Weights of a small CTC image transcriber: layers 10, batches of 128.
Rows from block 4 of a small CTC image transcriber, named by matrix and row number. Rows with one number belong to one neuron. Each number is 500 + 25 x the weight over its row's rms, rounded and kept within 0 to 999. All counts start at 0. Numbers have three digits each.
After each neuron's rows are labels from the 100 images, of 14976, where the neuron reaches its highest value: "top examples" is what is common among them. Only what is clearly more common there than usual is listed. The data: numbers of one to four digits printed on busy colour backdrops. In brackets: how many of the 100.
# fc1: MLP up (model.blocks.4.mlp.fc1.weight, 1024x256), inputs 172-255
# fc2: MLP down (model.blocks.4.mlp.fc2.weight, 256x1024, transposed), outputs 172-255

fc1.293:482542494513483498489516524485506455490468497511493510483453541516474471482509504506536508527510522497516493535486541452502486504526494495510496495458482512521462541494560477510496487530502459512528517510507551487468526472501484492459467480481519460484
fc2.293:478506509514490466534519467508500512501492464428538465505525487470476520473513508491497482465506465501452519524490472511476471531521465482470507518518477508536509461514500486527495548536473518462535423484442499515509467500519465506503487517500502543499
top examples: the digit 0 (48)

fc1.194:473455522512489542539473489521494504531508489506457520498502499533560548499523505507450511502509488504498529507500516528508509484481466519494488535506562525508458475484528518507476493478518489475450512474532500530511482453464472504508497496519520536517
fc2.194:484528484415525483500481494498428497518451521516472503521509492457498501537541515488419498505516486540507499498542473461487516492499457465515482489513516528476464498482493508513472516467457464486483511545541467484501531509514498491490497479529513491516
top examples: the digit 5 (73); last digit: 5 (35)

fc1.297:481499512486495519500457477487504575488468484538489515461483523495489478517477467496468485512484546518529539524483508542465463518512514468491475513508493499496532483469495510512499479537544470508488500502476484500530486463485486486456494533507496446485
fc2.297:490541504488506512507531479494469531529485537460445517480493532467498516544481526533507497495509458527503499495482481511499568537447529482532465513502498488504509480500494519507501502507546492506472461528519511481506473488498504480504491488519528511490
top examples: the digit 5 (84); length: four (57); last digit: 5 (38)

fc1.421:483532462486473479480495492527496520501482483451433469457505483514495489476515533519516519466514505437485502441524472517509493521482454458497491473552490518521546481539501484479515494539509482557542494548501505488443492518523538520525523515487491467452
fc2.421:508484496453529486537488533516489465511519513554452469505541456540469493515539502491449513504515516505504487515499501514457521541466471491532558507479525472477466497497500483478498483482485488494540486520507489526515505490479509496471490518547512519481
top examples: length: four (78); the digit 2 (77)

fc1.505:538494518461525496490482504540495492492530500520492509517500495500539514505522531534501460540499473468507534528510474515443469499479502513503489496502512475447485493530517520468451529482533524496506517503493496520525422512483468493522527516528494522478
fc2.505:489527506484478483506516487506464499481504524474472488520491471517459480450448467518539518459526508444490514525468462510468514486510518501472496473457481454496480501483468544498466525501499484501473497478454472480473522541508499476489480519499496499488
top examples: the digit 7 (86); italic (73); first digit: 7 (38)

fc1.757:470522481485482479488499476519492515497486504522460496469505533499525487483458547486503484505501512505500522504496505481531540506461532476494521505495470516522524477498490546553524503514496507489466527522500501477524503505537496534507485474504511516527
fc2.757:525507494500540546503524497459476498544486483545538485480467514501554513544478477467497479528491483537505460495509491512486490503538486520519476483504533504515479535509500481511488451518488547493519498502507526536529470493500465496497471500445492505488
top examples: length: four (71); the digit 8 (58); first digit: 8 (26)

fc1.500:509482490492487482498509513521520484546515520487458487463481510503467468472539500457488478499494469486487533522503521510484516526481498491490461519457500446484534483488501474556505509501472518484498509501549502452528522495476504470456495524522527494462
fc2.500:524497524514480494485505519526491489478486498424482492535500491488476521492522460517496490503480501500504515458486495478495510500545509460484523461500527498528467510499507534517477505510504467473502502518490487481495511534508486498494487489500462509521
top examples: the digit 5 (47); last digit: 5 (44); yellow ink (26)

fc1.335:520472474486508532517509496523477510526474481478464500466485545479526505540509509461530519481510503523525498545479481475518513476520498516547485456472523491524519515525473520493475504509549556501518531405462524550463489499521526506510485463517464497517
fc2.335:525551566463481508457507481472526490522492506481522484466505464525537483499463502533474520494483539469499479450506464532507513515506547500492474567492511475507492511495466500473527469499504469530478518532477480472523544477506472499482440540483521498489
top examples: the digit 0 (55); length: two (55); first digit: 0 (31); last digit: 0 (31)

fc1.744:480534530501520526499466541499503512500519502462471513500515461496479510465527469480459490496485493523528503510505479498468499509510511536545489516502490535544519506484486512502497496529531516487500516468553485479524470493480489472501508510467531549491
fc2.744:504543528504540521509529479588499489429536515501494480481475508481483483538555494480472500462539475485491504526497471527490512532477505489498523473519551514493526499476469525488530467492495520524484487536485524473515490498448467529463542493498492518486
top examples: the digit 7 (73); first digit: 7 (51); last digit: 7 (28)

fc1.72:469554518480523553502476518494536520527517492486504509522528490477561486529483539491459495483509507536473460512526516521486465485560475524535477473491476503514493528512459458485498508509518500441489494483525499527506490505490476511503483506490526486480
fc2.72:477461503541510499475529493535498523538537495475519475469515504535455489524495500509508494492481503470495495479516489463489493483486554553498478444453515499477470494484487517467437562491489471508484472529490514521508510487524483527495533501485475522487
top examples: the digit 7 (86); italic (72); last digit: 7 (55); first digit: 7 (25)

fc1.178:524488465497510530507493445524508499509535489504471522471479509536461517512570509482517488515482519525466507471455535499460513523568499503500507499474506526498516492545509486503474481462474512549510484471515520503459470467498502516515508449452484464531
fc2.178:516521466477538541478493487499498472491483471541479556503480464515507499474475530511481473484534470525529490498529485498510514487512513495507534532491513543498516508530511523511475480526516460505523513544555501477482513483505494525513493522483474497519
top examples: the digit 0 (56); length: four (51); last digit: 0 (25)

fc1.35:511540506485485502486498485449513493496548518495477545509519505554526478468496521536487463519439502524500463486496473532498498519527511525524466547482542513516534508478496482498503468530470479506522501467513463489522525471492468563500488480551496451498
fc2.35:489515503517481484515485481539487488534461515481504459497473489501519526501500487529524521516539489472488520469481556472481467473518510459502546474538454439495519483548504499478508498465472480520463494523447511516478492479494558473480517529465504512479
top examples: the digit 0 (52); last digit: 0 (33)

fc1.31:494453477471530476448523522467531486562535494472543500508497439465505544443526534508510519498485511491515525528495492517481549546515532543512470503510480536525493521490524505478498492500538513519505480529514493475504496499492452508456480471519510467520
fc2.31:465563521493472504486514498503511483499489517487499523508516493486451493538500482514499519506503503550478503492531526496551480477469493520454528519520545456498498491476482449493566507509454456479516482512543548525490511519504543462508464464488488549465
top examples: the digit 0 (49); first digit: 0 (29); pink ink (27); grey ink (25)

fc1.764:527460537546497457486511490509533449521533504498541492527496484464467524573500496489518480497522498463487474506532481487504481475534503504461533486531526488490530498525506487481524496478481483505468544529481490524481517505531545538488488490549552462526
fc2.764:512499481488519470500509519515483513503504513538546496505507499481513509483537477502483502505515499489506489447494499533505485505546510448508491504519494483538452489506493524488494489556486507504541487465501539510450510483474524529521482510459528556529
top examples: length: four (62); the digit 2 (49)